A small image classifier, trained from scratch: norm layernorm_no_bias, held-out accuracy 87%.
Rows from block 5 of a small image classifier, named by matrix and row number. Rows with one number belong to one neuron. Each number is 128 + 24 x the weight over its row's rms, rounded and kept within 0 to 255. All counts start at 0. Numbers have three digits each.
After each neuron's rows are labels from the 100 images, of 14848, where the neuron reaches its highest value: "strongest on" is what is common among them; "patch colour" is the nearest of a few named colours to the mean colour under the peak. Only what is clearly more common there than usual is listed. The data: larger renderings of crowded toy scenes.
# fc1: MLP up (model.blocks.5.mlp.fc1.weight, 768x192), inputs 96-191
# fc2: MLP down (model.blocks.5.mlp.fc2.weight, 192x768, transposed), outputs 96-191

fc1.269:113099102143126103126104139113136157135088170118139091102144122139146137153123112123090146151087170147119138176168121095117162129129133091172080169137110107102089136135115101132088152135129155150125156152139148119146097112090146165150123121118117126150099148132192102111145136084130093141
fc2.269:157113128100128111082116132128164147109133136141113143127139171122130125132148169135141168135097143123165122200122129139090161098077137114166159129161136142118130107107134110117183157126112106114106131138081078116107138141135108161137131134132130149087164057169149153133155146146122138113
strongest on: barrel; boat; largest object: barrel
patch colour: brown

fc1.500:152143158120113080157072115080143150143107117154141108100112127165074158141084099128144121145139100105132143113130105101135114157114170151062125097150146164110116134153112166111117140145145134115073149119106144103149111135131115110148182161112134104096084038103087125107136151118114105131
fc2.500:143138100153099112136114131128111148165130088139121107141115117158092149105110097136147158127134106154159179104102095113126107089145157191127123112134126171158124116166096155150112142112145139121090130088138154104153125137141104092164175120129147106113071119120104142140123114092136126130
strongest on: mushroom; largest object: mushroom
patch colour: brown

fc1.317:141203122120094110144132113164152129128140122154118124127128093163181080126115101093122134106098128117106109089155135150113130135096145115124121113099136154130120114174118117147100138112144154143109139132115163122116104126131089122148084137106120169106113126174144153115139082123098135119
fc2.317:120138146121126127111128111148109136154161139117084112115142124157097127102116138105106109125135140111133104153136091166143126177099126124073137107121093129186136113120150120152113131172187161113139128119173095136137126104139115167159175197143149109107095168135140123110144128113140127123
strongest on: teapot
patch colour: black

fc1.562:100129154099155137123116127112106137136102126131143161133170115097123116112137147116072074142149136136180106146128145127120131109154121101139123133153167150110160183111103152129108133125150115127078092121126125144137162129086108140124104173129122149140142110147144174124162143107080124116
fc2.562:120129110132119152137099139072143113139138142115141109164146173116125121141109140120119127107149156126122123164158102095141140124113134139160116138158119148155122142110112116099136052128161114138099114111163151129127119161094072086158108162111142107135164154118145135070102131117153143158
strongest on: teapot; boat; car
patch colour: grey

fc1.214:154158149153115136131080129144118138188118173111163132129105135159122081124153101127089130104112140105119170141105153136137115139117137093169130125185127114129092134140118128139134110121133134117110154145138110111091130131132129144093135132108118167159125084094140168156216152085133172171
fc2.214:092155146056117138143118136142128113085112112139139128099123094139155116086141136111129141110143151128133080102100112134085114105147113126095152101121117125173122117145117143150083127143125118104151134138105115165120088124114142123113141155119145129070090103084079103099152105127173126106
strongest on: table; arch
patch colour: black

fc1.313:150177157131132088147075102119143156138126112120097119125140151168089176145087119141147097126141119069131123115115111126130122152176153125110151121132147175141124132104126137124145145157146129146090126126103120095086112106141119093145191180130119139111118053124118154139151142120119113135
fc2.313:145135158140108080087127139133138160141116111129133126115122169127105140101140075136160148111113117134146152131063125138105088121132160162114110138146145162129116136134119145142139140143151122120139123103128111069165119129146132104139185133155155135156080100100125124116141089093111107109
strongest on: mushroom; largest object: mushroom
patch colour: brown

fc1.459:126097115127115116115127123127116114106119137119133171101098147108115110124121143122123120139156062066160145124109104111172123165121134135133124117123190150128164151105166184098111143116126152110086097133124161139108159133137138076154143187078123100156116140141111137109157085119104103158
fc2.459:102135122164147121160128134099072164115136109149117073112122150143160174106160154124140112096147128101104127103151130139156076160119115125147170134138114159074127141119109113069081101188118102137133112138145143092114158149166111144161132124102119137133143117165118124157130131093137100135
strongest on: bottle; light from behind the camera; largest object: bottle
patch colour: grey

fc1.443:152121183169141102188094113146114109171131113114116152130103148158112134141087147092134120154155138117128125113098101108119115160137144149126128088159118152118127163112093120092130149151157123164104114119114121122091127093163096112151150135109160151131102114116129132117119134120106096124
fc2.443:128139107116129111105109114065138149142094089115107143102098129149163164098140117117135135142115097138093141108111127141149132138119147157115145150144140124137115124126176144145137088174103120140090133101085154102105144095162134117169124131151175094146100150110103112131161133119131144123
strongest on: mushroom; light from the left; largest object: mushroom
patch colour: brown

fc1.654:104130121090126130100118106106120120110153125129127105102147100147133142169163128094099126111048089094108146122091120127151125141150154087108118132102143177132131138130177107160134123150191148143083132197105117142134117087118147155117126128067158103162106105112125124133146124124114119107
fc2.654:137127165103182151125111054096114136114117141121111133147115114150133095183158101073126103144151107138099125119103156137163135130149096136131086116105124179134117123102091095111154143113133100079155132152126113118103156105154161154152102125101127147161113151133161131136163128142134133193
strongest on: light from the right
patch colour: black

fc1.406:137131099141120090146123128145124167143160114104126111115164182151129116151104136114141107119097130154138107106143122152101131148111079120112148109177106145137103189144113117174108159124167131128109113148116121146111126108136121167079094171140130135126144075083161087094122146080117207144
fc2.406:154112138136098121122173122142158116163132155120153121131111122143175136118176118135104082150110169145121149156105124170078150096113159175107112128072154124120099147112130142146122149119148084126107119107137155074098143090167070112119120111117131132129146118161138173107137104182119140173
strongest on: light from the right
patch colour: black

fc1.59:127096141134152123119121150147135151090135145150097137116160145127165137136113101130133143142136113158102111143130139127099145131093110189182133105146135138097117090111065141116152118132125172131095099110099106159151133107138075150126108151150146144126121120148112143118146109162136149151
fc2.59:130164103119109090130125100102077140182130137093124113156150109142112133138095138141105098146143126120128173137163138113084136151123140114096131142116142118156129164134102132142095125134152131141109125149131132080148143135087151100126123103116088140137129099117152128159132159155161065119
strongest on: barrel; largest object: barrel
patch colour: green

fc1.752:104121109128113099164109105153135101105146165119079125173125149149121109123106148140122113104116112121150139094129108133110126122122066146134135133119107133111139104119096138155106178146126129173122116115097109129108152112132136128169159129137109141098147116136116125129090147150100098165
fc2.752:134128091119104119122140178128149097124095155148108125130140099142142153131109104117134131144080100107109119140107119119101131158122162133089119167140119112075151105166125122162129117107147126157124094110120173094101176110084156107116131116174131145114118104151121144123122159128157161166
strongest on: light from behind the scene
patch colour: black

fc1.446:151109100134148102132120105161152114114132120070105106147131129119133156141103165136155125133069079138104162126125100189142133093158075138136116133113132155110169116169134113129129188113151131134121107144079148122131125129120096139145080111109107146137139120157106113144128159132132111163
fc2.446:161096129104170106158129135160099150115110110100127127137136108146095110119137134141185117163121131159124119120118103143159145115076139141096132115089134159119126127160090052150171181141111102157114103107124150115142131127147091097135104123125129120110135139122150149153131179112099101139
strongest on: barrel; largest object: barrel
patch colour: black

fc1.597:154146095120120098141135080137095136121142135123126159132108110178149115096109102108134116109091124147154124125113098148141097126103176110093103122153150132071098136181166096162085136107149141173122128122093156082092120143140100145102180120132125080121089121128094099121163124171120132185
fc2.597:131136148152099143109096091169109096127135144157141118098113162127128083127085143135109167123122142156114108141157146159145156129095124109148162113107080078133105106102110088092145138115127102111137161145129131082141085127131099072151099163130122172127143126112155119091118125174185152125
strongest on: teapot
patch colour: black

fc1.609:152130147142159105100128106145133144079125157158131110132095167157133114143151107097134092126127127079112132129112102175086127128124177113139122094137110129165141136121148097154125112100150126102125091132106136105091111103113133143154115130157186101123146100099137124110121095132157086141
fc2.609:135143128172086160147160143141120107136097138139119144114129118091149091138161109140165114125095141140130082150155137153124134111138126132142160131143144112152125136108103159104116100149116119153152095159119148123119167137108102145125120152112171093147098139147155112121137150081138127157
strongest on: light from the right
patch colour: black

fc1.425:172099124124136101125161140082137152164180103139135105144128100124110099125119139104128133133090121101144042120136113159161132145123101139144101127121143178124143131096142124153132163109172103155132154116102129103162123089161145114160117138170105128129116101075155103089137127170129154116
fc2.425:112119079123152129134127132094130122112151135178092131148149127116135136159149133141128129098128155148107075161132146144116167105128120153152111137085112137116122155099154095093089149119132092092160161115150112169140074156176157108183111141097129103127105137102150148092099121159119090110
strongest on: flower; largest object: flower
patch colour: brown

fc1.438:102101084157121098097112114090127091143116133150117148135121134112142143140137165134070107144158116151121140137164145142115144139147127125154096089151146149153142100130137128079124101105146111113121166148098151130126084150145132150094129112127114099165134084136140103094171085126124122144
fc2.438:178143136083152162149130125116113137150113121079164126185157110107136109117154150106116140153096131130137162095114164142127154117144078097146149101124166155140119111129135115152133130137107105135140142147151132159106117164130142118104100118097125171101135128121067148116131133132130160171
strongest on: table
patch colour: black

fc1.578:133119142133145110153103118118111141113153153129131084174116129176123130146103122094135127149126139081120122117151115135130099158143102117158120136130119112152107166144128179103145132154144145135132107135124152138098104112161121109092133123093086103138149109130161088138090127147079081153
fc2.578:125118149118101113098094168118100163116121126126141140103109138161121113148147102107199120114114099128084154153120126115119116155141144151123152123123136098131130168103114135110144117158137149095135079127114130102132081151104103084151178150148131107098162122134089148159142098123126133104
strongest on: bottle; car; largest object: bottle
patch colour: brown

fc1.728:157116109106150102123081120113135123129122103106185150086138128136104187091128182160150140103152101135188160098101122145119114108103114137127129122159129129179149132143092151131130128128156122124109130146149131142146094111129097126105107139158127089083103131107123118122092131120128163131
fc2.728:161140096156121100145065101129124131134125089136091126137147164074109129123132127116099142098128145122136146138175138178204109139125117112135110127139131116115111118128109185111121170143120119163130165100143140126112113152150132114146122092125129094182113163124141135152110122133116084116
strongest on: mushroom
patch colour: black

fc1.130:142132168144125094128134104102085124098138126149124100141157139105139122145148126124085143129096158092112127119162135117147119163118117073137126149210104121122139105122151124116165118117146099108120108135162116114163119119113139189087152116109151129115103098074085114108167136099088184130
fc2.130:111126131114135119130138111133132129142109128138106150098175109114185163138111147068090105149146104114161110125122106089103162093115085107148121127127137122133097125121166148173118163087112109140107130077109119174079109111135145162111116152159131162125109141111103152162132129123153179138
strongest on: table; chair; largest object: table
patch colour: black

fc1.393:139164128131121096121143131165127141149141154088134096094149105133112111134103126163108123145114087109122132148111142175130150100135100111087163104138115147142141107145152083111131113123155142157140131164063133169154112151158119108114142139164139085139097121141122110153137134163092129128
fc2.393:102094153141160145147158121113136156119138096145090111140101119106153111125119096136123147125113114135103115089091112094099159118111148144122123121115157129147100148147155100108102122161084126155119137136156103114116128118107147107123127173112120129088154129130154120075138122106112127140
strongest on: light from behind the scene; pine; largest object: pine
patch colour: black

fc1.738:140124121096174092126160140148114165113108118113118133133143119161095142138145138150105117154111106155194137108166103140107182107102132098161153110109120150159099158099133119121114108135134106145121132164169129062097133089094105131105115136134164109139149078141134157137079116074104139117
fc2.738:147140137157093144169121099131114132122115098161139115099148152157121091124155102092091153132108138142123117124164161113150117168129111113159153088134093099139129091133182130121189117121150113087105155117136077151148121085118117148119149160122135081152141128084092145168120119195115159148
strongest on: trophy; largest object: trophy
patch colour: black

fc1.301:127117129163158099105149117063177101181098139159128115116112123115154144114091100133105137129142094104128093143081088095135133170107144166141129111140123200119144090125132104131109109125171135121151123123115118122144114114114154145112130140125120142088073152103110129113115123128123135108
fc2.301:120111117121079103140148130090122134131082122150089132117168165124149127122134184153201152117134091122108083137095125097130132133064126164158138167095120187131099090113159106165087123121132145139149146113139126135095076135147168140101102121100136153122122188156125099129106113104127133145
strongest on: ice cream; tree; largest object: tree; largest object: ice cream
patch colour: brown

fc1.23:147151112118133118158135123152104139131154147128163104127135174111088120142093137117104141155141110101151144128112166107137159128124148062122111101197131135134107181095139165106118142124138091106108172146153082127154135113099116150055133121146099137146116107063101108122149086097155164150
fc2.23:162175115105128146156144099109118121100152156173089129108137106107160100132141100132144133106107145094127143110109133093067113124142150112116154089124125127121137136117151169169171161101117137157092132128137108119104093141110153166121100126141107133140148140167098098103139094147141178133
strongest on: table; largest object: table; chair
patch colour: black

fc1.320:162148115130154101137089118138076128147122097151124076107152075144147086154105146111138152110124117111100130102093113145139113114149140122103136114148148141092141094104132105173092141087153145136160108127113145130142144142087143115096140133116139141131105124110094134097128145071186125135
fc2.320:110073095159139150112136115170095151110145157199156154099097121153133132124148113140145148109112148134118110132179155143162115141140141095159156161123116119149138116094097124148132114122135137148152116130140085135094143136145107162118121163129108088153168131098164116133150159183094185140
strongest on: umbrella
patch colour: black

fc1.376:116103154164140098130116134110176098165119122128092116140159156142138149120107165125148129135116114081108126132132077157128098142133124156090123094125137174152170135085139109161114136131175113181135152143100138134129121099127156140131139140179167136099112093125079152173125137137160120120
fc2.376:140104120123144099128165091121133139137098093147148123105162147091189128138166091117132141099133144105093134069142146124099120132110120122166114162121110110124100120136160120153137131160145142139164154120160129103173133149158174136101090078129143160150137132120142120105123135118117128171
strongest on: ice cream; largest object: ice cream
patch colour: brown

fc1.362:104143082145160124127132115135137111128152163158135141130100104160127123173139107099111139104083148116152167134155143083119140073122133132127098136119160119150115129143101167134103120085143141159122085154119170159107125114104121104114121141138170104110144124111147102116098085098154120180
fc2.362:121187088107150119113160119096147126147127118113164112116122164120134096103129121142106128102116114175156123134109077147119127143126137131060118155133141170155123127136138109134117084157157118118144147135155107132068178107157119086092134185102184139124124129146137116130165153093131164133
strongest on: teapot
patch colour: black

fc1.5:162111116149127136152125117101156179154182162111099097161159135168109086130137191159099109148108145133150133096172177139134149107101076114093095138147122137127171139137090173103128170119137098155150142153122132124133141140139136101106154116079116132121142151134109157127110119159122125110
fc2.5:098147168164143143125130094101148085109167151124161134123144105144148101122113144101146110157151115110134066099153154097106092162140118146142164105152121104125107097125150127102095130107154158109134119096118107143101125148108189128139167152112129105117097110126142104152156102124119106090
strongest on: light from the left
patch colour: black

fc1.437:120158148149134112126103114072151073140119115105099135132146152146187141116053149112112100104132125126124172151132112065126084143135162145131157082149103144149131096102115150109122144144165099117123115161098144111146121142074132186120120115140137161146131081074148135126147116113155165138
fc2.437:158163118158168117163124101091121115144152116159121066115148139113099149108068108161123091115162124121170161102117155101107158153156129179124135090159111110141124090100139155118138092134099102121134115164163121153123116108127202098114126144143151089120082163165112103108103140079105102100
strongest on: umbrella
patch colour: black

fc1.733:099145134105116095114159104160108152150161128133159158106126157097141145144120145141101115128092116110106128138077121089142120155138131097102124136162128161129160147138100142119110115093141102138132124156067120103127134086081129096172195126123121144123109136149103124123191148130176157129
fc2.733:132111135123138121120106154196122150134109102096141148107095176133141095142137143145179122118086133125153114127118122119121099145161160124127143127124109123137144146126118141128139117155116103137164147115118089111152148160146114113126177137130126166106154069106119100135106131152123149112
strongest on: bottle; largest object: bottle
patch colour: grey

fc1.114:135138127121120109155126113118153088161070094134101135115113167133189141109089133130102111137094127117104116149076113111095142142122096135125135113147119186120124125151129077133107110110169125130169143174103136105088122142133163135102094130167105153120085115114062143107134125097128144087
fc2.114:126159128144119132124099144136136154164078130131126098113161134108120136146095161120150149150163109118124101140119117126089139137099125177147154118085115156153122094133130127179107073143106137135185101127129124155121136101086133131094097156085106076121138146176145138120123159137135138132
strongest on: ice cream; largest object: ice cream
patch colour: black

fc1.440:156115120147143081133091125132109119136137145107114111135101135140107117149149149092114135106101115063173112118139154136125165108136109116137067116133135139139117072122152087166100156111141178143105129179090102120117093090132149103137174113086119086135114137161086132119118149132111127186
fc2.440:156110157145132136126106081114162160130150150111146108146136109156081134147110098123110131117163124139137081141134102126143109130133165106103127182111131105126136119105174156135176140096133141140076150140124134119118163142114105173114138101121100128104139132129107126117151161124079177131
strongest on: light from behind the scene
patch colour: black

fc1.117:119131165135115072102130128144130121169109166142091143143133167098161123118115102108108148123132111118101163126108159145127139145142110162120125129115097113115121124157082115113116128117150128117142111103111062162135136104154138156150111135147066076164172092141155108156105117142146129121
fc2.117:179148144097132103130113136110134131133141146125100083137113136146120132132153134154140128119091136125119133131126109170142157095126155159147114105135121166115138175129141149085183153114148093154133093139129135091153129133107117067064140113153138123170124114115123115158114120118112131149
strongest on: snowman; trophy; largest object: snowman
patch colour: black

fc1.520:119125126125159084125112094086143146148132123106154143154153128140134156101084075078151139153110118170103143128162111146132151143094136138149156135145124176105143089105114104161104137130162144070115126143108119119113117112128157138159120146143098143100082118109119125131102162151147135098
fc2.520:140141110138098121113129116132129167151127153133112129120134081112131156107130188126111111110120122112137143140108173121124110127130171117196139118099104136103127122117157113172119072143110090111125132144120171095125176096131143143148114146136137154107160172140159155153142142166154174165
strongest on: ice cream; largest object: ice cream
patch colour: brown

fc1.586:105168105096094116148151104108128152146153125081132123093132116152116069163079122081116126133164123135090077097120147129144100152119106127118089117125138130128147099144124120145140152133165100131125121156134120139157146117119097111146137158097125120160150106122187103125110075111109128093
fc2.586:143095133159145086121130088128121116078104108163108156101115129156146127115151149130133113098092119140128163151097110116139129136136187152114146172155162138118120150103131116111150123129162081108130126102144137129142106134136127192124136160158134118110101140139133100155137085111133139129
strongest on: car
patch colour: brown

fc1.605:111131115081136119114135113098135161112134128121099104147143157126113100171131143113071147077072154123136125132123132135139099136109139119134122149113119139126109135061136122153129097099152158121126120146082112138094124117082171101147143147118133125149091122108123149134162155128151199112
fc2.605:110118152165129131099125137089150104208126126128120142119130111117118150103144143143153097119162141135136125129151131144111124110132086127140144151111108154137174171078150142088163159139154133136098147133120093147090143126162119166102129138130133143145093121107188135136128136140125136095
strongest on: light from behind the scene; candle; lamp; largest object: lamp
patch colour: black

fc1.405:127102097128109101122152103119102134145121111152080101167145148157080132137153151126081077094085117104135135115109106106170101122140102112088104123113152178132127085153119137162143118103142108102095146153165111116129151089120137149189131144097093119145147132094125132134169169145114124143
fc2.405:101151154144178142117115100139090118086144137118132121117097139142135086135144109094123128145165112123084072116130090126149094169143153155167133132145109128129106100124144130140120135108144155153132127099144131137116133118137162133124133147151095120149119127121158085132147154112125147125
strongest on: light from the right
patch colour: black

fc1.721:113125088139130110114139121125105135156115128120070167130086095169129131125120135136112127127117125086121164128152144098172128153134140135115135135145135150123129156085168171143094123142149115113091105163136134134132144094167152144155150148139095124100109127150138095092150134096159128155
fc2.721:151118148135136117112140142138129179127152116123127145136162114167148114121086148149170126126093122156126100162128104100112123144109121188139149145104094157122083112168096086136111092111131139098134185135146111123170165134092121144158137145135121153136120098156141126157125138169125097125
strongest on: bottle
patch colour: grey

fc1.66:161114158142106110146177115137107137123135126139127117104160123129118123166138120123145102152119094097155078127112103111113118086105112149112127156146125141148119143105118151082128178109154117088162129139080138100105111113158140148110085119083148125123148123132129118145112195103139181142
fc2.66:127133104119101131138113119185139181142168099121144114092128118100183118129115136138124139176097118117137174125118132120123158140199093132139094087122132132123123119128143134092074111111138072117097159125125112089130084127181117100113129100098114129136124092116135183149108124173109117129
strongest on: trophy; largest object: trophy
patch colour: black

fc1.451:106149138098152102146109137148117120150106142132131152138121126116075137162145140151120106146097172086120123118084157103112118193108128147128096128160137143126148174133121129125140142121120124182092136145123123135160133129132088164132149124133091120122101076139132126094087126126109140115
fc2.451:131117168100125113070085138130125152117114132103115135107120147117106152124096114110147144119178066104113126113126080106123115097112153139159139121169120181137154114125134144162125133169187198110133088090104119133140092109151108138085149149161165160103099152104092154131128129121139132169
strongest on: table; trophy
patch colour: black

fc1.206:128116158124104106119163134101097148165124193121128129133165108124155104181108107134123129123142103139135165137084081178137148105067151107150104123160136136146133146144129171131150141105146105139135156147122118099114104136135135174142125104110106190153143090127161140092134134113154129105
fc2.206:123087099161138138152141146160114103143106114126148141139106066144151152119169150138158137142130136125101157148161130089103148140138093105102143143123112135116112145177110101136110086163126133141130112154074137136123135166166140098109109110122099142125125115169160135107132151081138039157
strongest on: barrel; largest object: barrel
patch colour: black

fc1.123:107118121151150096149105101106110134126140153121126153145121151125095160136089122147128131194121138109143120118097124154141144134110117167142101145114113191139180159140125126128152144134160106128161102099150111111142158138183130095112169137167118124163114131091154132110151126152132119096
fc2.123:120094109118142135142131104094118075118119109113114138169194128124118139140124150098103128135092145114110109146117102179159129143102115145122140134122118130107145179080136118136081149123121134151160134166132119105141107125120159105154100152164168143138138146117142152086126119115109145158
strongest on: flower; largest object: flower
patch colour: brown

fc1.84:140102172183172069121159115110097138122108120120101077113086150181147131113103123085158084106165118087148119147116102117163069078157151121135116130175136126121142116083135128162118141122135139108150159182154156123159132107167118142126137105118094126124182129128099135097135164140089114183
fc2.84:129110176161119120196159126130143095110171143100112086154166106140131119107131136110105113134113105124159067143174176103162085131128120140158126154168152094137103136127162116112154165122118128147109157118145159149129158130116166154133148111109077114107122141148102074156127127128112120083
strongest on: light from behind the scene
patch colour: black

fc1.614:134118095106122118114140118107093153110108147151081090110157098120044126113156118132129103147083121135111174165102110136138092134161090111115098136161130144118134113101106090140141080149137076142123128125148123108120159130151110154167129158107129159155135130100157115147136161111125098118
fc2.614:130135140140179116120154117111123114116154107139137116112092127179133086126179126112109112115159103104094087119132119104175092136141168168147140105136124134122135102128133136170115140103123158121135102107136115126124169119138140134150108155142147111187102082113134097146153153095149153101
strongest on: light from the right
patch colour: black

fc1.458:137082095145162118134169103108130152153161134124129135105125110120097106112127150118130136114084160102135077116128092149135144149119082167154114106130113173137137134082114136132148168131138112139119140117126122152136109105192165106135139132163129098130099113087184089119101137175142167150
fc2.458:134119107096146133125124124047130135112168134163135118127122114133134144119115157151128122133095149162140084142110140167131139137104111185166110135078111171131134123100139087077123133142138103135164150135131108164124126120181166118144110153169148088140143172080153128120101130152086093105
strongest on: flower; largest object: flower
patch colour: brown

fc1.82:074098154103142120128143113103158142126121111139133105124110136107132155139122109121098133099113104117166136130095134180132157126132156117141106127169130127140135115126123129115119111148153083144176114158129129148101115133144127138139098100124106127100112079191140108130145140170132130082
fc2.82:080156099105150161168132129117167144161193132148142127133129086147093129136119157120131151138123098103080138164178161102133116151107117087152126144124131133103088125116107064145109140134149119143139151155166093118145112131081116157095117142149080090135109165106121123167149173134113123147
strongest on: light from the left
patch colour: black

fc1.177:123158117133114101125155126108105143125158096130124107130130124156169143136122131122131112154111131124142105101088087163125152074132066115111136103190129166124179122094061145131094124136134154141161193139087117113100121137119123138156122129139110189126108064114123092141183160161096154112
fc2.177:083127118138089126150126119169125081191098123112124103154148166158110105152123119116109136158112106121101098126107121137153149156082137126121107125165142130162116105115139149096175117121110096151130142134132128094123139130144088144139119110128140134139154096190142136136089137136136122129
strongest on: light from the right
patch colour: black

fc1.469:083139142118139118100123133138124122115122179112150077084130096156135162171125122118178100097147172086148147100149142123106131110104132113150142114137128161089153105104151082154110129115159117143108101153116133123136088089182113121134129139112097126123123086136120147109171112119142136122
fc2.469:133142118117094172111153168146106099108152136120143147118115149099110158181111111097112117168141170161094116104125173155148156150140170137173136130117121123133124156166079129101172156136143139098177142094110123109148109143131156127149138117097079130133137181131169112136142121137171119061
strongest on: light from behind the scene; pine
patch colour: black

fc1.620:141105139164151078117150097087123130133125136110111119106130117154163105136134159168168131127078111096110124152109119150149156127112168150104150128134084122128121136125138107067104112112182073133100127128102159126114136105175145110145168138126153150164128117134094137123146095111107127132
fc2.620:099126174134102153168134144107132148126129136090135125154110168141104167144111115134142092099111098151113099129103135119103139108104174183091125164155128120139162084126118153115093072153115171107083122101096129091117187116100116101121142138114132133121133125140130147118097120103146149122
strongest on: bottle
patch colour: grey

fc1.663:133115117092080093123111106136162153118188125091120160128120116089129135150079149120120138149142125094133177142134075119125161138115147138129110160148079143126072117113148113119131080105136164145121104132159131124121126123126163130159076117125154102160145094123190166100115094108170136136
fc2.663:134143146129126132149117114143118153108148141127119156103161154123138180139113098112133139141120127102165162141154147157135132110117126136114169110148140168116112119123084118107130097145105165110143133074096083135148124152130108117125116128172128155131119128165128139143117167145156091102
strongest on: light from behind the scene
patch colour: black